Weights of a small audio-text matching model: normuon at rate 0.023.
Rows from block 3 of the audio encoder, named by matrix and row number. Each number is 500 + 50 x the weight over the matrix's rms, rounded and kept within 0 to 999. All counts start at 0. Numbers have three digits each.
# conv: pointwise conv (encoder.blocks.3.conv.weight, 320x320x1), inputs 0-319
conv.123:448464513534519546527485535563557523431512504575542513513481507467495506575483425558542593551470507445491610492506491410479483523531559539486449511431491521465396519533588525472496481553489461499506447495430444517457508488453474511389464507569464530457518509532536524585590527445519481667553458496519439528450548504528456566503522487403449555463408584535495466506596460508533483455504498485506502521445452487508600508463500414439501604561483562554419483528498441546458450515492512488479549504459474581539420625454521504537508529633483489515496455442529378604526468531494537485451500486565508536468488490393423515527468575446488479483521526416487559493461496497555473523476455502573516496464497485468536492459607508521406450480469488403448468517546526486532425522508426564433469483530511517515546583478487523484588430554568630539540536429555461592480510465577497489520491520502539562444419430393478533451466507421464613481588546469397492531546425462492436478573
conv.124:556488497584490513516518577498466522589459480451484463534427446484511479552537506514600506490417398520571391566563462562433337565501403520536485512564485493535547454565546451511568509415483446535407506452540565559482503485459528513472527507458562573507459440418527481431524531518475407549485505474558426510469424528456590493536411409535413476381536502610501565425579476460451505604525466494486505594481471518484425503449443457457615513465516472460540527453519522454563464432493531695522513484469552478515529478495595536529442512447485457580511498531482477537563510502488477507478449492517409496476472494537472449505427482543530529476484621403431537457470479532520451498617478477491479560530479436435495481463526499529552522568489473501539510560520417402533498587536481513494484533526595541536593526473496511451500503572516407458545523448527519530507450548494542552435437492474472531567448469555631511485519564496491458523471544472425532615422483429547467515500
conv.125:514573531547491487477499487471441498512494505513486553457476475523563542484511502573413508577453471526457507438479499592565527451405605568466542416422544484482431517563534509527635564448528539487475536407464497601508523582527477399516446619408485574424598425520565527454486598432416460476442397521449506524374443497526513574456448546487535443532522479476529464518555578545522513479550399488523485445473456495445526492500465563577507506476456579379534578424427433500491533425523574453583558561429477452492473526508418519583485500417643520616503515533484524515505481562512386447549569505564582423582523476509504515538469461499550479512468545543606521501488578542522475439481485433477523559513490588419477464427490477402462520544422470477517504602507428475426501488499505429501486514536510491439546598486412549516459460542502418509583487485531599465497502490444497510514443527545473484475499455465441488420493513481500438530414549520492446500544471501494433531467
conv.126:478458498508526499502560440570523520484452480501504421550461552428537517458523419519526540524528513517492460522462511528519453495509562456412471531503597494538490491539536539442455438503478517439457603495489476483504516434489501552469482514510468495518504454454476392594535545582519425448540476434509476574504473484486495439456535572548459498480461475428480498510434508518454491497558471590471504515637490479516571474484526400628568375490496509502486438448423446483394572656422431500534550543529552502513463515528550467394489539502570434472527543431493446558511589495550455468521416425493453464586462477372563522541460571466508524558474483409431485430463514465514481492493537470533551511511466440540478617478425443575483412435451589459484481387593423463481422531521452434412520643489480461526564517451383471516540444506501428585547543536549472588530521490491530521517468601474443482543460421432468569456551590566446528527404547488513491518503438473543429454458
conv.128:476518583508465511552542480550490525400477431502505504482586483430634457445572558443582548461513486506480476364409541502463555483514665453598584446446514499513515446518508474588487522480491497580511477480491500489448487431561484547583432501445476486513461471602414552468492575496577534515508537420573524466498535462460507525554509540500481519478487404526480509514454523512570479505588508461523518510535459548529499538484535488581480444490455427529567531428561468484547499533477569509523516481414516511532546501517515433505486533466490480540524464451455456569463467559463429494547572465501503526621439466438467485611543436466443470438467405443586537499524412470448447482436504432475519515532515501502487440533536428495521512560535458440485516528439505475509466580536543516590489590521441513582491489440509453470426524425519543533505472550455450457452460502632504436438525494433546524408429492511507399511484516511470540562467488516504510533477494519513391457630
conv.129:484526452469478452496532535420535484539546476521482575537512580386525476525470526491568625448513438479458449459509448511533470448525439604441464471501442484579537466524571479460562505484507575449655516467492538495459533486508512497433572472443508511456521514505475447484489481418507480478430378540545510422420633617522491488461476531518479488447449472501437485491637518511444543478504564431482510435472515438562503403484522526440516512461512452466477537524552537453474592505477534511454501392466542470509491442532538483470443510463543519529481526555411531548604500531453566389570457495465428564472468416396477463546458522416488459495584476452485512545578566383497516457449429451504560478548479571526595526490500466481557520645511445468503472517506448398378461521429528514500545466494505549548612509636483431444532483516404529508475486523540444557566520453453459463460574516464515505461524388401424508465488510389499487496581548503573476415446442424537472456408
conv.130:503519554484461500509492528506501513448541522517469467497467461491554510605463536504506524589473491506602546465500561439428463510436492545434473570569497481544459503478599478498528518403491492486493448439477502539476479450459473485486507651432494514515513443475534470471455483498424525466536498548522547454558572580562528592487471441517596601572508561495495548447524457572406452516516464586514451486505386389523436493559502521485417559465449518527518507474528409513546555511586553547497440465418439598496441493490474503471497469447490473568401522546499467512622533439432579446562506425526475537403436550473522484484444476456421485498517495520452530570453466563557541539410567472437460469480434483432470488443545519418538514514463507486554526557548515570481445486521520484484475471517520414523464498505509500509426501523464586540585489548575544463486506422512525410480509509548518513540574489427527493491495615514475553455543524497436547531435440446506519583492
conv.131:572510520455551588463448589427433491562531644441517469455536440560607488633430561481574541515444506576456501468401464530462502448450524463563480501479543556528518486589572552460486576470497528517438470422585469526511493453519550489453565480452497548542517550454483499507428453476513508512491443534459410419471511416439515428519568492460466468438423440527557515446479440455472534565620513564399512549462492523576533487544436572456470552467539428496572431455505467488574491503438458569492544521565545466506472533502552581476444459533451498502432480489553507402598550466556539548509475440469630456479475565423453529517453491617620573563555381541527482500501519587483425554568461476463567382482401478481575519587513406395462450357412464612552487428490439542554485510466527525550491512518515473418536530591417471512548448505544404441507533463503491504423475425479564588553489554593495414486504503527448484543611579497508478502584502500557534527578440497563402448487
conv.132:481462465468523471456468477474392644463424462550520550499536604528536530528501452462467484470496601465505516420528444579447423524569455475594423498450574547531468556437431542534516378525535484506626481475471436615600565459450521417438444537455695487553550525511507424379459506535493524482525573502437464449460521431484454522495535504525504563504539394477516499418481556458561485534477431486504432556492444410551474496473434405588459478472525456589551446522494556468514468535595456479525470470505516433492472493540511534550491503438536481424532541548442460460425466517407546510468542487480567462494584490504465597433551553522492461450471471475589489512495439505481536496607582572487479469533426497482508518577478520478508466478524615458488612582490515426460534508456505477525529534507526443475505561463445485507468463494426498496545464474490456483564472505502594490506429492549561515602550400526439519510565461560527412559519505563518550474478519416455566455558
conv.133:478541446511423450518473487534480436480501570501492428424505663482426518491422395451555468498493602432461549462496484491353520496484537546460447477501464571543529545507511497512489615541482479431468447446457522542488620567492504470525452449521475521464483486582418444399546451572498518500511510455455474473470506478547446518458462515513552531549503552472464426463496547442528425612519420473463525444474480478493457401497529554560581431535611586497487470540490497495487491617437505522522506433499448512413537481399487549395510502460605440498447471531480526534454488490476492503568542414589424437541476504505573475529545468517566557513444568581501534468545451438451512450566456538453531496431443372480469436508501571419485391501483472548516563436482434532516420506553542529518515514536452455553499388504537480485481498554593534469557489599606507501497520420489463506488522467479487512561503470549481445471551438560461454510468471512613527609517531546503418439505
conv.135:371475508448465509563450467551532541513496534501477451429535515450473476461552482445482528576508455516622558491552511477507550449452522434500451586488506458583509546458484486462597511584480431441581406522480481513434491512495452557534523538500576492563514511525546559560433459546448497469557478471508428539576537513588549406453632534472448479458458498455492437458469494468451473503511477475520532497621475507530424504451482467485483463557523527519506525476388505485520560608461539450403502506424493501452501465497526605423552521553612522500514504440519490501548534532458493382523509473504562493466487406417470521519531506558498533514549491478513511449441420490463575436562479464467500533580470505552560468585457472505509453489611537502508522527469562397596504608550567516417536557583510472516540484541597559488524514497526473473481611545436526568447559433561468459501467435444509611468494447428616467380512468617550568442555489466534430523504485486622486477504
conv.136:449560479506515515482412495472490517524437453418508525499438522538551458464518522577501497588518525539506493488504485469582500575437528467490435613447473464501424469541541485464450469447556638470504534442450465480448526578554521536487502499523430437564533487499531508572506460453513469482413542474511471507440465560465471500502453521552487440486569529488560479489458444476554583618534491476546407542532550542538525567532484499499518525581551525540545577512527521468418383496430514462540453508527487512410454479520519582472503515471507525412373524485513559452600500563425516501439504387555536518483416543456523546526484488491521541426513528495413593496575490531451502490496493475562529431462613466499489459522517597470441522448431536517519445516477489486499554467543493470462518527618538479451441501588441546457437484498576544455500436493485495517505399486440507536604488503505545473562595521476544481450541457477466603471435610494556443428483541497426453433446
conv.138:523515552439600549417402532489418555534475573458479530614546527586525556497432421505401471462584485528555480605524479583498476513452490453510488538499509505456400483488568461520526481485469495521501521497483453475496513510528534463541515458482471474580499438469495487601494483532461529518489428482466497558474440509518540516422541543475508504523639499555413481425523514464571500461465471534505535498572598489460510458481475444468499465455497487514428504444504522461467495609503420430559566477459441558522479460489489521420550462438461528438466520435460471529652478473525597453524534481563456458397465557475488521530497421520518563449447577438540397489502468522487522472496533549478577390462484441600458513437440410507450463499528517577487449575498506463516579458579470498555500460432448437448532380479493425507559478518532475492476483558602426549468474477494517434576438448478432460485576555503493575532400431484453554463448574518473535625476461509462504451451
conv.139:393488520476540502460444598461401519457543570517464476597507492480478432409525518421491533524482502525520447518556480576646484447490556376534654479470488524503420580505527503438520630455440555514479467530551515538502507460486535545540405586554544467432497489621461448432487486526469499467516492456437473462477395604541471468486540505456470568489519428488367499448563451410516421459676446525438504487525532510529473448566434521507541522483419542510548484535546529496415515460500510523558557515549451491536519403398474482456435515556471441479446482505523522533560485507498484432558489492457502568470479566472486554447502399508525499470520562472571495490491641565497521555395544557498495488576536470430483514443504389428477513544481515523531461513472512476558573470590572521592491441480446559457572475484458517520420469442507545503515460478444438463527494526634427543482531493518436467496498418496519518558466467628496499490586511496478550593511465534432436531465
conv.140:577496492531490461432460469514520523539540537447428453502476488477431536451463492499486538467580590506529439596564456519526449503474461540481548457531550462560535447415525451471519625525479444517517373454603524604508546538456465483555502463566544363542513529469553440504467554620493440448503492492532466444434468577411557457563440496452507504509589431490434522516501502572462456509521482459455460524468509513441443477507444491506489526423456452459561523395499596516490480593509472527591467416539453495605536508582507441545497464525504475567515493463478502538528435510599436479529501448499570510408486523471485470421550489579556496475558497506534503510414431536494531466532511503412549490506512439478424499587486512500528474614429435477562620496426513411386406435491459496429459426429507579537443492449544476506444473393482428456494465477591474582614561504570486472500498433478459468519552481477482589505593457495528527495498560503482500444537469476456467518571
conv.143:517544525481492529516468527566602532560568521453436487501520365414501447495429489436507524551525436501603422465476516496534597446483629566524416519457515535483455432590572588493501533535502577511569456501448493423498511490484499498464520478509584554481483537483524426501609485461478430591471507567498466468477478545375518561472420565509565462618501523486449458599473467506508530554549544581492535511456534382437469489493489579479463494495523444426527557507499386568508464443440529664420458519414538449489538506512449477525493461466515436493515593523493556445587505501532516543498449558485502567437483487505504520502449421478487528486597575469362544438495410582467505512520481555539412534623577541418479474537427601550562506511494526542444415564516533519402533452511548460441501510517476454543503509444507530519554510456485469509507559420587510486559395507484472491455524491546511516552467486537388491402506527507467490461553551550523539535463418510525586452536
conv.144:494479511506509448468481524483433534516545533494524410510466446505431422468488558547425439459541402509486475496401487464436529500440523488559484415481477597616610474523479527506539470495530467466455485469560496556571585444443522538458527458373441543425451484502409509514525445624375558583511480552537502463514510466455531453501494451482479553533544492427478560574463490497563547499496496468528565529606533510565551502519520499475487483388524460510612472534496435452501526437425555522482448560447505507489437557424483545606458509474524448478610545450518384489475506450485512415545480483495504535566510476451588492430550525531558558574374415473565461500463553522565393516535481483495476574617468456675522449488403530417542508530571621463434495472447471517429505503615471499580453483560460483516542498481456522537454469572534550536516566515509515508507459542408430546467470547480553465494502522586454504497548451517450483421492489480476538551496486470481451551457
conv.145:432527581558520477475502495364474512504542568576491471536416502516439495580499512512604479588465474546549517489510461579511574449462498466580451515517447420501506561487443402465456482545481513478488501533497480458474462602409470533455457530461525499526550459426472417528461455462613483421444494565567552437696480512480507490518475477559588453566468415563518551470467495483562483524523450553584538559537565481474506552446449477522471551511497532527449478488460622541463559503512541506528543466540488462433526427476445493463514545477558496519469462495443531498548483518442465521510518444446476515517556566547589531410427529454496568468490559609471447496435481526406551484530458461461481515533454503507488387447482477465454517554508617493574511423443450491446528482459407478422522520490433470584505514529435542472474478469446439525487540461468441481456484396522472516529527483551440542422548612479444554557470429428467490531418530502521492519419612490532520521496
conv.146:483464522453443511505466516533531446561476498465531516542586468470487572381549555489410472475470479406553406435566542527536510463468610457597493406444484590551477461533563508559496444450487486479526447531516472488415612493522481554552440516556456530508496517536577461496488537443587448456531453510522521538550444470535463426521513376546533531562506581453587531504555558541451513451450523466562513645503478474495445520628546487461425491527587424460497503549507472459532482429529521561556445501500493562527478461523363475559488456462493475476528548509511446413371522577490531455519572506456408465428525465500443393498498416483470457462484468440495519545540557451485460492459459438569485474506574554464482539502454454518493611478529469431516572494524541533488390533486426529433532509489465443567567485436545475488528567517515464461463513487526525463555483516427487488512560633490423378479477557492520497547451367507626493410486503526392449455597455559582471571417
conv.148:388556510437526509491557512533610497535475495525493495513518620492442442353475515559530480583522420496458532510562530497522461415522539489429513532556527634498338420624513529528521480431451557389515492500470539500523493460541559478558472496560636395572515528458582493513445525454525508451469519431547415457496528391468473514503491450459565468515471453533635435451490449527474528450405512473522505614489410520568499542597480528441403529516481533546568464463563463479537401531519492523478418489452449478511536483408432492553431468513538537453496436471501519447513508419476471504483475497462488438487442532572492574501430599473545497445561432455450480577518531484525492498518526496545569472484503545446618452573560475538515462433556479588522472543467566430508552579515470536462532433466428504486511505547574496444468541461502527501461456534588470512405398584471482493537562482529491463491551447511438389493554497462381480599458507536411479515596580409549484410438
conv.149:514507528490489459463414463499539531561489462535475471523482517555519511462460498510469560520556415527484452461503521497460545557487496466454555550458462575503459397562501473447478446456462503466472533422554524454549493459514473514554595428420574469456569538417520409468489511550398509483417499448496525417569558462533488463489472492413461579469423598456485458455470582524449437433551516505441526523478541419605531464544434543541466455557514623527481576455498579463513535540495465640558438499430542530450508523480539514480499531480573587532527531596499523488488477494541453459448506535562560489520488488423474593550477537474475576495470558514410537460530488467548463381533517423436523555416444495399501480471506574534497453466485460512431540449620551538460456442502487538406418490531390392502467610582471457544528506548521523550539507439501439439525558489511481487554522477479500502459522549492494535514577505493435505445537476448543534513517431520463546505465
conv.150:544500543518502490543457524491461559489589561474514538423487465483447442518503490527471413501525519594419474536514448472386483479607415477579449512427535483438485508439586570558527519426470495503498450575543657544518464590488454582362517443450524505442562473453495517566502449487524567500547537499592622442545511432469548502503501464515473446493516461587489508505521545441460560530450393472480463499476436410494477531484434412564474500538436491506430459505427429495409561452450402505548450532470436446459494512435497552556423547501498548565584523412473480463462493511637541481618441453516478503455557472434514536497535501461522613443386485365428412546487519517540548419496491502467564537485502534553505510490475700509410518542486410443552490471510449514471569495575506464613511489572433500433574556527426462438577641493591440579492543489551483498501511480548477428554468545601552438520553528415448469537442556544454481433482573430496502578577525532483490515577
conv.151:500514430474533501499541494412389448529458527547460472473537479510400539522506480526515520523495499492475450498487455549452464494568495474436560563497458485558471515495438489547531452474479450513474465488427439519508551497406516463516467436407540544529516477491436465441478556512532479441530541457540454529396500452485483561547475500508374584468470536503537540539438513457437482492538446458471459507604486512548415580542432558600529480524434407526486526511413526553492507490542471505555387567473521521466484504470594507499469412436575435477523461583557446472498530524467514470439545501479551502524560425538477500417488457556547518494499467472465458577475481537512466565525541462430650442463447470497472488420491413521636475443652568528432479502475482489493485504594522546440442502520520582474580515461487563497575564455547453531475487446450500410445495575485434499502561455500551506574468568485466440494599535549507585559434534445529556515532479524468528551543
conv.152:479438445583465473514567404506498549492495542448500558425558557590521580442468549576526481366483526492456596496443442530586532573565560393420428495477472574428526408510511557481513532505514445470435560501443519541575521420482500561448502531523484474564477510507504431600546518591474521659507434494539572556420480534521532532443555563524528477541488449418384522463387478449491492561583471494454513582509468442525466503520548533512535523534561477497398556552517492547511411498504533410433483468511482500509485514528591472446550519530478445410533442456437524488527544461478507521582540507499642533466472492506502501396517403568497547488449504545487498500505452368479470547466561499393474542552491471528443508406514488476550509464544524464488574455514530468558534534474530528556514497512482494431501629490467505553572485537447443574496542500497444484436490512525464516518508508542512516451523549587471488506517550477491518531568474595478496425433573514474562350510
conv.153:516520590497543497464512468537418522463572487426441590495561386530507535598479470458472464464458487566516461472498459562448470470389573533526562496495472447596501434500497549461476481594497508467476499485502565539512493496506666485564524542585475455510480530426488451519533542645459508533491588482489460634424540479472478497411504535491480458515538485599475476537584432487556508515467492530423491583459473541523542497480531553438442468511505556592480460487489579465501507468496563432523481539493461437472509470486571496523517531613457503387530516465472450488469439496543474489446526420437511422510583441539580401463594452558504503571491446577402483452505513458449473502602472459560457536549521522499518466557539527404468427438504500535513469486421544520508480554548471459553502531490467511457474480480511688457531417396531476541492517546448523526512554601506494473451404535462500574541559515484484508555520566566592513525519468403496560496431483517441548554523
conv.154:535524435528515447558474522429394481479564451526425552448520531492543563562447477465539484435464462512530486499581413595533524450505634489517558516610500504450455530568541450467514471459428497519470530504514420490523514404473452474502458510531409537444475531466457564513429485504511574449554644518472541400388587381509524602479457450521565516524380460546531414432418543489474429412469557653460425520427464426520566510435554434532451533555451569487515578463495516563630457554494574502508546487471607557527396435510489491469521381408460478474533530505475502496547542542599483458400586514572534467534524489401366456535557519535562525428512624432512415417508482606559510475439509431456546535406463288466532450523579448425453615512466467557448522444566572505541521459454560452462522412521422429443553466540508527564480500574552511468645402545477482504481448469550514513497655522492472514423487467500443464457553362493424550507498578564525543508518472611469530458513
conv.155:445522540441542503480442491589414425535463551534430627453491471532521433456508484466525431534591413511520611564500497461549562490460437551630522454491446494475482488566485565514471494445549664487596547555454479516447567476458456529525454391535467451511514465470512502526528510441535394494499426447497494496549514515472496521501519675471451509543557450455521479470533478501452458460482526612426479440546523458491501464436517508490533469493584543595509593440430477479504476472564465479485507604444472489543493500455458430512573524496503608559429516576579559473420450513492380413571416527554468451431512498468540507579441453543533471525545500459592539575522584432419534473479466646548444526612439524538581402553520483501439482545536544450461467465525491549509472411510511485598524547497451584515560441452474449506500479457497344584476528531450455494580572450475607577470534472395519485471625529439443531484545510578492542508570494532438481440495465451511534550354
conv.156:405483472537525523517534612527517481474454504508456483571484513459563536422468505408479600468546436410535469546532574593527486501497479434383594500409442533525451452575543451581546489510504579549586467480584489454465530445512462436537446441556543496499422522547519472473494432494450505421529459548510483537451506578465487540482507492471449506553510526521515521449555511579569425491633488561418524446531599487498570496507468462454503549468477446513483521474396410565498504549536517507478460526532492461564500422432472504505566598463486522501466547456470506436495489528501473524578510518507452562419504513477597587541490521541447513535550455475591437485470567543494502500451488508475548530625454452505453509562544541502469421420500476495433512425472539522548575540500520501588491458524515474473489567520553514432473455452504539467435604570502488436578503522609513556458489423424449470487497630522501465482521561430493505514474462552530504561592475497503482432477
conv.157:534584577552445472512538464485502470460629469522555461522575508543512529535502441504481457547489501529414534405483549506614468510445459475518339539448469483436516436477451615499446557500524477455561522589527544548536503530549445523546505533610484547488559520519476521473476531503487458557525465528555525444513460547506424505541527567444495513522481492557504515503610439389538587548493488443459579464465485572479509549465563532402555494430521469517465507573556426465547526539491505436542329503615526610519444469509499515559513547539603484446556511455534461509495529513477441496561538413414484494453551501509449462451530486491500496452559470537491597490512528440583472535412436562523499630456513639504681560468475474505513521481510461493525532564536475493492591518464395433542488446475504469487470437461440525559461445466468570558452539495462493392413437502386472437487451531599422550455427432429589536551462542468486557490525486482579498424487500582590530504520
conv.160:592452534525445480484466507503434532484483512483486500505533555532546554517479474446625484517526426521480455486451503572479523500438485677499407475513536493363590436483527361445525470521479416467413517507428429514487532474632393526393531472477541507407467462478558501468430569475532470459536523461438585487520559430385466527479411542550673443647458513558540480420587510641554580480550538520498435597497456514464540501439479697462453438490536480496490488445426474454378559499531567508516520505540608540485456560476520463552487529428515496616480507546509527552403515396592514504522512550489568476472527474482480399431463490510489507525624498639458521446588435569474452509502472477533542551498416489525437437518531518521455457451508493516379595406475479540513445538544539390465488568526486553598400420615358557550444472526480405619532553588490534475541431415522533518560553492451590504480517502443501518656459487534565406566522481520453391521550488480490442495468
conv.161:481519524426512453555504451497565476445443474570520519557533617531493575476473459602453488553402471479550450559497486480497466499604521472530535525510527530473522499439541473424488492497471508556658483620406568557488457422537507554511544553519414374464484563694459557498471513516520475471485511500490584424594464642498532512504535502562448461535475444554558455475431421517436542472462511539526414472520487539457513412536638494465560569457518565428458539509508553500522502552504431466579495526576518495541473565469553425475561516473451482461557503484495548651459631524527423442537454478508501538455590486496465484448528499460488504432478436558407465477456459471497441609470504483477500519528551563498539490486485521483475465460511543494467494392456538463517548358537457504552480512515506415504553469465560471507459500584568461509429605444475440488471438459558481450409466502517466468501504480473496476411462578464515461460446521443504547428452478471523534490478
conv.162:486456544596483475482527542506397550528439414400421564480490497533454446472592523510452505530608478458527455593558495465530415472499461497437562566544481533485410411584591484502616519504535549493415530562508541525447606440564521531461438520521468418549408483380578477582468487511493448473430510533406532580540492509562515527474589407475476502503588500521484473596619449440480424620365551532429473484515484438511482541434465459474589447520528500449418488540453549502491479553498508475557528509442524536605539498445472485592432583558554479479518479448475574468537414635472543460553446531522521586365530548554548525493457386491454507599503574522500449465476520535519502507575563493537511517502449559498498501430480481515498407439451493443481466523507459489543483554530464512601481517538384485474473497526482550556410429462434509418457488446513538459529511475456441551491477432432435468461548573492406480530432483579445539553557539491476421463476512512543449480456
conv.164:489477607443462424532544427401472500449493491502604436400463396501493530571508514453424443462466470500499523566479567605464487551521486467475563591476461498426538464467538462493468599478466458475544431489434408464470574570466485568533463560483555549511438497470502461399555526473519488372617425521457540550544421502480472559596522504547475489441517478431605509520419531464648425554416529550462536510465539461590518466419621436512365445511523522502478513501515555529492429458481547532471499500599494547547529467575566461451590528466581488464518505513468434517492418507451493515468412463460470473482388550536565587516478414427442505445475497440531517370527485522449539456455502530454466469554484452543441504506527402526625427633424432548543511549586473590497511459544575501520543390457507540526655424505488502506472473469486483581558495439473596435516529389473543504489495570520566465549547433468509616598554553418427423529558512521506560434528615544472481543475
conv.166:493474507499545438555506535568470457498460512442602452459517519511498408514522497546519540561587500439518539451517508474494408478399438561507530565508439415512431427365499508467552510499497532532570506544474516490518523462391435485398484489435451452592499442426527524398443535473609589451407612493568493496540561500487453493453541541491459485495476485450520487438488461523585481538520517444491488431534431525463609429452496557459459493476510428569428490451462473463535421585536446405497472512561495467535462571518382527368548442452477456483591567558541515475437486433519451509499482551459502539478534607604420519494477487546449422497517532503513472553529516426570497561483474608530470457562470493483512554551490508561570522444480531554495489486456502596466612575480445476496491447610630490482582456480504414581580488510479520523469481596476502459491579488431399560421477508558505526522633504540490495541527492538553493454486600483530478571505500436431514407465
conv.167:512538496477612445563565512538517458515552483498517526471545533498552525483457501429536460420511474533490501545504566469468486428476499608498486445471441479428488514446532496523550445406518452490465476474511487474563455538484453595501412404404492458509585499516470607475447547517474503431477497554517567549566634505530554547440516441552532498552510508504535449517545559566434379548548580427411498427496494447448557515509490549540499460475470532464494468425525498530501597473546449432440525573517417471572433543480462475596538484514491690481534481503497449575515501486562500489552433493398542545630512429509566475523535442611417446542518404499539480522442471477516502518422545553454459506473477466475466527558529445498516551437497479507456512489586503607552492479535544490513507524554575473436564527485612502482429500541529424530461540440443511498481497536524522543471548528585514494466380439476515504470566514522553552480501547571561492472485402408468507569417
conv.168:553534648443522430449556571495466433458472426527536486528557503530609470504522469575440508449505441516489580517524516473454509654426447468362484426581536456492641502468518545398551563575484539506402530469483551559482536585532573517494492540496448513526501390486432454368557485539509508514466433483444569500496453508439533459472496515412429506621444492462436525523542561495519504509502549482502472513438437445446515475463469556446422579465547527521520461620488513465470539435445490477436558518489427445504481494524544630462451529512556479558543549445560586481421453464388493405473494501491477470568535398422539474442486540470424568430437502386515417502489508454514449419468508531405488481572523438613401540494455451535566615511497505485459503455435510407530463494692554533417499580502439622485446530430409510444591486486582486495503554405493416470584489529493556476519491443549601489524572477512484517507544481529482519561569491423594517506424472430406523436486
conv.169:495479488474636455532539492459478531439561493421493431593521576553533522513495461486631453480510475470507418533534466448478520536525484541505549450386426495484495554445539447506492476537572453488539583439416521499519490498498511499528467458448415562460518478420437407553537476445565532510496529464478487492510593525456522426479475535519594485704474465541489512555571573548517456484474625547536459551496529524524453602486526465494383459462528415546459501486464483410415662543477502458488463493455532410380406521462549527568514491530511485540418535619509507569497496538505464502536459353397558513499510458529617556453518422485467544521594478614496423530463434528483475467570457554525487554465538431394436504570486506492541437425432488410490496395432510519448493571548470467493541487562447583571508466637399474464552423511442539559467525553475460558540476474537464505524457521542513508426540588442546496472438510510540510512433499533513524492438477524487524575521
conv.170:504574476491549452468500507462490482472536519394369422627484491501477491643450528572456468520504464439579502491430421498498358635492493530429509524532466586515596554540522425507483509544488456487407396567431488520525567464482513493537486503573460454486522470515485557427468539508548540444444460533551461584478478432505580508420553417521420543599544437443531534522449542530451508526424432468588555530498480520584597483434496547569444525487438408396495503497509506548505510444503550550465456478492538568563579507531498423537417565472451606431498476485584488501551461521456517462432458521500453499483603482480517604503512496465432506434608482525517429509494512531550494509615468582556548524556457560491463469541559442400489485495427401520446468512427454502452425503461470509526515481496517456649458487454554470416564567496523562527510448548548440489473437472515483495530619572555507523453480548468490600494528606450496553504471455436562432591617480463471573617517
conv.171:467508484480471505549485438492508536543440481499509422517529453511491537507486524496434559482566564504486483565482515527451549492454444480578527480444395562591439600413463502543549556501477454550579349404521634555456436509463472503496501511510628518504583505438466485519469502510554464507505530543549500516519522499583474531534477451519463514539473567530565480527458389649452465487422475600443546546541514515523467480509365505572445513452575441604542472501455469508490474519529526555556493506385450462473400498534571491476473472450432489457535491487484532558524489543511481522468463508405504475469483510492541624473569525569473460653523420521470437542504455431542544494540501412493468519644466464411419531591510496520460473462606490531518606427527482508489442476579620462478503491461562488443480503468558460498476488571600483420514535487586543515434526457612543487453465515520470523477470440479511553497470513479450511544535545509603523492495565466493491489490
conv.172:486476506611494514506443517506540496591491606483547529483540519561488526469473520529474458495525519506530516548486446460554500479423560517455514480529468479563415512487413470481516484474431494530511501466474530512499489510536476560492481486503384536474464445488573548479422508573511451583488492457521510475431527540530563486478456464493485518493471514454529477556470539522603405583420457457535480480509450579461527512501537552465466520460499439455475528513571541402609553503484532440494617462628498528525479464510513434437602435400494471571515467581561537541463452490445501490537555546540406489612464510429546465503444457512413468537660597447527473475385514588494563514549484508569436530487505486393400406524525514530467454541437483424505483524497448528449437466466447643583568482543590473490482498577524526537445498353479519482572535500546426531483461567550508440547496567504514443566589496556519571441440528454520550546461544556485451536527507456479363642615
conv.174:540420519407539586507454446531531477509484463469450472478495382458434588418569541461477447440474499474515461529461489530477488466463485488529589593505534522564480422536544500487468516471472479560534566504484514507494550471463522513473504481486598541489502488521497516543533538483498562463486520520557519491473441549456524550482499473603460569418427500578493488480583510495464443508609487541465478454477477499485434499504496556571517542521509507593500451553513441476530492481502447588457506569592554484547389453449478468431502477520472494551466424439458510424567505465606467473396432516511473509578471513426550538527466529525529530448499569457480415551513546467493558484396591458482529550560426520481459406525559498493505500515459374563455600492557473519592499513563531469573523466557491480542563433494508488544406512497535461459483552490541517489483458548517526412498492528464507597467559413559536437524504476479542477515442426383393567535510607570627484551544
conv.176:482532529438448509512452544570413485523607470531456544456482528533462512536512499535548537534601587444454363494475505428468515525504506553494538480493483461536500559436468488490477444393555523533529502452469487459508485532463521459552509460541472583445544567507501461458461494454539550393523474496503602512519522488619620511537533476547411538514457440532474492543538494478520529506492487498479626505516490490522536469556445488532463497454424465511411457531448432517563522503524406505580411519441472528478490478462534472510556374514413491531499510589441491528456498442565432475462526529499486525489543515459542520502489503592488484510448513573533512439498596497485678593475506480512514474500538473522497444468506498485537461486466468532468462564533364571515489429502405499473544575520463460574527485527565510465470553479443528571405510520348482567521471415473423441504485473491514435428460553576580483479497443557526611559564479600457453480462452458637491473487
conv.179:481492483488523473429476553544536565438521570512519461383547490383464524477445475622498474452439493429449550491424462487435579605454478398587535401390554530521523476397492423521478476466514524526517492556479482455603527467533392581547573463568439522452437504510502496429451420450563412656498460529514529549492564560521554461480517408553503509540441522473477475522627561482462482464551526576580463496503429493413627461586521480570473541445426458481577526537523506453569546477515511485500529508442506472617519433458560427489524451472506478466615490466492477443382580517388521592436401542512523472534514475523487468488448473478515569436528465545467569642491500496492526494441519506448492534526463526526482608537566471471543451449450446514406474403423589381462475519464415564447461546529520540523434499463526518536503465479443502543460540477493460444498455456601500552500463409525549457513490478566524587541508445539599448486497373628474527466458505437477549536484
conv.181:441531512505389452446601515398487475465522423408505514473569432480482486464590508426546503498544543493445532421406568460516531531549475464519505488412477489450450480604578525550536468483496550534467474547489568502459453541498466516459506512501612501473428511568451534441498505593547510523463507539567521538470522506450548587453521508541506433464528575476537538538459418526474455502497479369508517599470527555484510479478558654473459518503518488481485493485435525473469506457475480603467528489452464569458480461531473486622513521477580590523562363500506422429483556531459486569507472486558487461539539588470487596447503454546441474440520495487470454489564481529440531488434479485454447499493492519504405567581477512533447426467483450599446596458460511406516474581573443469469545471575487509527383450580489483483560505495503462464631520505452442538483476547459519580552667592463506486450477492453555482597504460523548424499631589522460526453447523489499427511540